Weights of a small model that predicts concentration at each pixel.
Data: trained on reaction-diffusion patterns (Gray-Scott), 95000 training examples.
Rows from block 3 of a small model that predicts concentration at each pixel, named by matrix and row number. Rows with one number belong to one channel. Each number is 128 + 32 x the weight over its row's rms, rounded and kept within 0 to 255. All counts start at 0. Numbers have three digits each.
After each channel's rows are labels from the 100 images, of 14848, where the channel reaches its highest value: "patch colour" is the nearest of a few named colours to the mean colour under the peak; "responds to" is what is common among them. Only what is clearly more common there than usual is listed. The data: reaction-diffusion patterns (Gray-Scott). In brackets: how many of the 100.
# convs1: first pointwise conv (model.mid.1.convs.1.weight, 192x192x1x1), inputs 128-191
# convs3: second pointwise conv (model.mid.1.convs.3.weight, 192x192x1x1, transposed), outputs 128-191

convs1.18:106252106130133119099132135113167255145255160113087114147107113116103136134151132104144131115107122135124119151113044102135140132111126141113101138118135186108164099115150130160127144125115130
convs3.18:105078062094175083137120109173130091195115113141152109127128157067163109093093160083078175098098120123170143134133067074156083118131134157153204170190099145142137125121133128161145102145104150
patch colour: black (51)
responds to: dark (37)

convs1.130:132128120120119152099156132181062138158116091117116110142128119185110108107074090130120035148135121153119130116133209161135154121137204057131180129128005140073041135129078154137243121121127135
convs3.130:146149098116116124153181102059142072110161133137123099184108145167086097115093089155077138150093129114138101117141124129133122150142154074144102144131067140138122123139153088145084196146146141
patch colour: grey (42)
responds to: feed 0.022 kill 0.051 (48)

convs1.58:090103101116118169095120148114100151159103129150129104172109150142113164140118145202156108128146132117158147119138117068147162118186142107150131103076080140118164127052118100094160140135132125
convs3.58:111103135103116122072145059129121161094146096104100122114148142189145172131071092171102182068111093109159120153101179116118092157163121179106122135041120114071139174099162132077150105129175136
patch colour: black (49)
responds to: dark (32)

convs1.159:063141123122110155121058110160152122178124143129145166106125136113155117144215157074137196076128118146051134132132176106117149134130179098146143161048140134159105203139136133100139140058130125
convs3.159:187142166134129095133094089132124215094124100102157158101128115039173137130100061100147132096127131087081099137239046132096111069066174096113171131111091148122162126130085134160091133150111148
patch colour: black (41)
responds to: embossed (98); dark (36)

convs1.141:088121096144146143117182119055102103110130093137137114143128142060139164131044032147138177084121180145164140144129149078124171124171069112148215147193059021077143121110076136147177167167130129
convs3.141:074148103151135118114167104173105126147139094140104140130136137183162153110071110156129124068126127070112095126135127154094109139127146138154136123158093072079066118115068066177128153147134122
patch colour: black (40)
responds to: feed 0.078 kill 0.061 (62)

convs1.85:106120149113120150103083150141192127109139115140125100111122155118151082140201043145096161141139120092127127125156109189107173112167167113129135110076136081183209131142147146060153140117181144
convs3.85:047132174160150112160141098147137249077123112122084113136097090166094126133166096126163169146130116145071132115148126094107191142171092074121194201112097126111131149105184131128164143132179148
patch colour: black (57)
responds to: dark (44)

convs1.127:169131161128121162146158129124170149169076085144121101142128108115087117102111051114111121155120118253075130130136089167115206134121181147090107088185164139144164066131103122102093105130098129
convs3.127:145156112131122133141147165098161160114129158123137168127132044187065059145135093095110143098127104108142143108132072131088167105121127122132195148132106171170144165121137143179167111102145134
patch colour: grey (41)
responds to: embossed (82)

convs1.15:094225156113124092159141138118155255185238108135111092121110153147099137129134120157152096100106141093095141142104058076105154122134153138148132099136142138168139094074128126112152117135132133
convs3.15:188129194097079139099152137081179107133109130092125136124134129174126137105128110174135137177179157113083127092151135158143129176161116117103021100126097118095139135141122131120123141117125102
patch colour: black (52)
responds to: dark (36)

convs1.129:162133130130124132190228111202185138088108089131146121121131126227164157091076117178129128125084137097156111132132119153133087113146093142121118104172116077154176084127090137147120123169112127
convs3.129:164162158118109143125128127199142169173081137111078104112125121143113152096135127078107123108170120138118182158056139088110113160160124103159158141065100114139124121133128237181224154121139136
patch colour: black (41)
responds to: stretched (50); feed 0.039 kill 0.058 (29)

convs1.76:067072168133145097125127160137121129089091174114182134104107146138055139163135122125142153163167141151087138088157070123107169131105167110208181144116112129098166073133124147082140129139155110
convs3.76:108152134112103098132119068175127149162148101091101095088122135170124169145088188102107238093100131126131132123092177126115140180139164134124066111118159117115088217110103137110180114164136131
patch colour: black (65)
responds to: dark (41)

convs1.100:096074110114158062078102106088153115144119063123196126107104114180169166106211118129080138187113115213102161095141045114121040109100124121131138101141127136156118110129113135183155125075171139
convs3.100:034091143144093146111135154079111117082155150121106146127153123081128120183131146105147099162093093137163157082137155088132097099135115177144092104095139097154140117093131169142151131065129144
patch colour: black (53)
responds to: feed 0.062 kill 0.061 (48); dark (38)

convs1.122:155140114129149157139144137154149133126139169124138094138141115152039158141086089131123063142155115154181136131132099131139169144114094140131127112156196168087162047125122122151064152150142148
convs3.122:127113124156063168090175122119139093171141169096107109118089117114109124126044161202165097157168121121109153207079200155103128133156096120135114082145180109153132106107106146163196103146129149
patch colour: grey (45)
responds to: embossed (80); pastel (36)

convs1.10:059180108095108065122131108127102202201219104111100117112118121096145143130181150149107138126156099141139121142122018098145168103126134111170104126127098199149121128081130141143168099190151141
convs3.10:043144031154160115181120129099130130125154122188091144080127123113080060175123173113121145086088119161145116111118167088095088132090134159143207104119171115156100088084177109053123093139094157
patch colour: black (49)
responds to: dark (34)

convs1.7:168136113147111121134116104147116132154144164137132116107125171091103168124134150130098174077096118153166146152134126093117157145102044095129090121146108134143065152110218102121132097187123163
convs3.7:155150049131130109083171137088112087146112099145120139094089126128138157159111153160132186163106158108146080106106144072122145173155103117125103149122110095166131087079131045118098166154124160
patch colour: black (43)
responds to: embossed (87); feed 0.039 kill 0.058 (28)

convs1.73:138110161115116132108107140108150164098131139180121111097120143127135098149187125135132181173155133100090136134110101146143171175106143132126150108112130128165193122149154132071141149116181155
convs3.73:099147220143108118087144168148142154172136110144117090129123131156114176067171208122122089170123125153098134136126139108168056118199122184080137170129088107106101151145112179137170122118161124
patch colour: black (57)
responds to: dark (41)

convs1.190:084051154078143161068113142179145169142127205148098103116101121140158141139138125123136062194149146144096136112140152181145128156132175208129163107158135104067207113152101141182104127099083130
convs3.190:119116092093130144151197119105120112151148144091097130138095174118117132123132148187101125155152184101168129133144196152160099171142110113142128076176113138151141155180098154136121143091119134
patch colour: black (57)
responds to: dark (37)

convs1.96:103131131147112028113139119105166115111144080141187098101118126133190197157164098142124126169122141124106178125152056148121076140155082128146175117166166146193207167126135125146122131134174143
convs3.96:192160168133096148151164122117129153128151084120147084139121079097127122100083124069092160095126090149092146107136171098146128111111125146148112079143167134110141074175122113114176100128082120
patch colour: black (49)
responds to: dark (36)

convs1.110:070096147138125133106105129114182106091157116132161051165099129091210161142149049117117141192125135134104114130140084151145076166177100113102131085159147106113166175172124131105129143100160138
convs3.110:150134166151084154139137157184103107125146109094138104151136092146098087167141109117061133125152125135116162106143086125085139089154202149105083144112127157109127111171125181145086145128101111
patch colour: black (52)
responds to: dark (32)

convs1.24:122101072172106142116152117239143143145120057126112191133118131139089151088094178143135113182119105051157123124106149157108105127130167132132137091132128129060118116132100141182105140103139128
convs3.24:134137146149129072088122131157102147092129057091113133146135140112136122136203143130122126099107136166097182126128139082089152152127150114120147110044058124116066098069127094082083154142130119
patch colour: black (49)
responds to: dark (32)

convs1.108:133172112161143106117105119064142131112143085152152055105139142202107163126194129156133139147121111087048128132141156239095127116169175132125173144115095124133120098114139125171177114059140149
convs3.108:074120098152131108160080140168133176180090134137131159142071121104232151102115183142137136138122126065169118142074102126164125129114117145128147087130152091155148143143152110121176110127143153
patch colour: black (43)
responds to: feed 0.022 kill 0.051 (34)

convs1.104:121144114158101029108133113114174129117159074104167107112107127145190182147149112152102133205155114150102183132150036140138073118170073135117184111170146136191188134125131125169130137123159122
convs3.104:104056105074095122125186106148146162124106129132113105070088097109172136162113157114133124165073148082137134112071192081172041163149103197114102073144153144077114083119092166107157124098123140
patch colour: black (52)
responds to: dark (40)

convs1.117:101122132093150094057154127163194104098133162127151121094134136078088118127137057077164108118126128142119145114139082128133118146137174132122182125153081117135192079111069147144160146155155128
convs3.117:148127145118106162141141126111093140078133111113111115142134131134123114146065058113141079150152093187138147089083092215112102099166212146150148098130113140071136158207094150120080156081122073
patch colour: black (71)
responds to: dark (52)

convs1.86:159134114152154189154116133159131172129094162123104071112130157138086097142147142099139213179154100157134145123100036144164154138078146090116108122109134114143172099140158118084195154083139143
convs3.86:139090094103152166110091137154112133161091118143149113152132132135140153055130077100138100134147128112138141103161146141159132098123114136126090084123188101134123154183164113100118175123140123
patch colour: black (49)
responds to: dark (34)

convs1.150:066157151111140102093124115171143115126106142133127160135129139135144145128131028113115180088108126090108147121120058109126146128164152111151105106100133134170181125123170141076143119092199157
convs3.150:030159094129109104124153096169127149181112080139112116113153093117147150141152159151120164153127104175066124144096182129101111110160126134112152188112104152106122084060137154116173132114159143
patch colour: black (54)
responds to: dark (50)

convs1.42:136118133105121091114160133116129139143129134129135107111124148142108233125062132120122120105151123150093128118125134159134000134135139165114101128176160152020125116121128125187138125133167151
convs3.42:068130123134135096136117123068157123143124155182117103128173183115151087096145152049155114088121090151140118211120117070140192148131119184155131144151131161156140119137127131097212121108135132
patch colour: black (42)
responds to: feed 0.058 kill 0.065 (55)

convs1.105:104083128117118033126132116106172115118142080131141099126091157149211194154159100129111140209121129152104147111107051130121076120162083143134156103177160116183186115151092157155119119123154090
convs3.105:094069139160131113155153132159112145074116146080140085145100110169108145104128203125155135102118106161099217148106204089181072143129125164131129177119140103146159095059150150139132083089183119
patch colour: black (55)
responds to: dark (36)

convs1.124:154140114142115127174229124210183133071115102115139123138135117229176160097086100166118126125080138088147122142138129138131076109157094136117113105175123075152175098127087129147123122151109114
convs3.124:132148240144104087150126160176116118136068169118117152074131164156132149183159170165099094100130116145135189143146140112123050150218144156110072135136120123090112135132201136110100147159181141
patch colour: black (41)
responds to: feed 0.039 kill 0.058 (33)

convs1.82:079077162116127158136113130090167199084082143139132127103134139136113112127141154113120170230122136143095098134074128088152149153124098101162140121180103149106147171121147145132157163097149118
convs3.82:125156150145134141115204097129149063191170144095109095087126129143154082178152165123114143093085130057160108114125179089126092131110117127128157129073115159098172113060119147103149069127116147
patch colour: black (50)
responds to: dark (36)

convs1.157:092141205154125112122131111165094080102125090152141125150113141132097213127163115140093213036150082036090167090123053104128154131146109118142129110165139174094130151161138144090125078127152134
convs3.157:135091177140085140119101098157131176117095128079130179156138117088143133115229163166131125138113165149137126139110178068123152134078116132096111075176157125141171118115131154159121149211145172
patch colour: cyan (25)
responds to: pastel (44)

convs1.12:107218119107124040134137106115155231194229102099101088112104151122160140141139141147102122132116098136099111147132049093130148112135139134154110111136127204135110109092114121143160112197134121
convs3.12:099141058145156130146140102126097084144144084181118096079154134111143059155123180062140145090115140131146140083109134090166064151082116133155190096175181112167098138099201133098160089111120149
patch colour: black (60)
responds to: dark (46)

convs1.80:143121145130128171060141137106174157151100119160078037093120143118129128109163112131154166186149098157165143141137097185158145129072122110134137124059126123172148101086134131090150159108081146
convs3.80:112125175152111102087150094093082139089205087100088123133094117144107111162130118124115145109133153098115107106089185105168170118137160120151094173110088140088118132105138133169137096143155139
patch colour: black (40)
responds to: dark (32)

convs1.186:113139141119138167146171109147160140156135161147105073135128132156127142150119084081115095243139135159181121134137128158135021114167177131105164124161099150088206094143102160095110132079154115
convs3.186:145102132081105117098122101108165161136141104116117133086122147161155147065127136089084105155175178092114151149155238063141169152142111168129163077135104134065145167116088069090070119135115129
patch colour: black (47)
responds to: feed 0.062 kill 0.061 (41); dark (33); feed 0.039 kill 0.058 (30)

convs1.37:149129143104127110128087122149111098145101128140169128126121120102129084147146171204126108118142123162112133140151157132122125147153049161149150021161171149111109126144198122045064113187081152
convs3.37:008159135148152119145141106170076095115146151120136137159129082066171121175100145216128143071124134156119122090085117144116047130150105125129151153065123134179127126135104133199118087090117104
patch colour: grey (42)
responds to: embossed (84); feed 0.022 kill 0.051 (31); feed 0.018 kill 0.051 (27)

convs1.138:113119093146097122182220132208179146103110105109171125137099127206148190075108149201149141131084160135114128130138101126140088145116115130112150133159124010159166099111112112147139081188128130
convs3.138:070138105142102152127163099082153094120157154102085115149154191133095123147057116116124140196093107097164167148070107102128071158137112170119125126163187042219112153151095159175215116173092083
patch colour: black (43)
responds to: stretched (59); dark (38)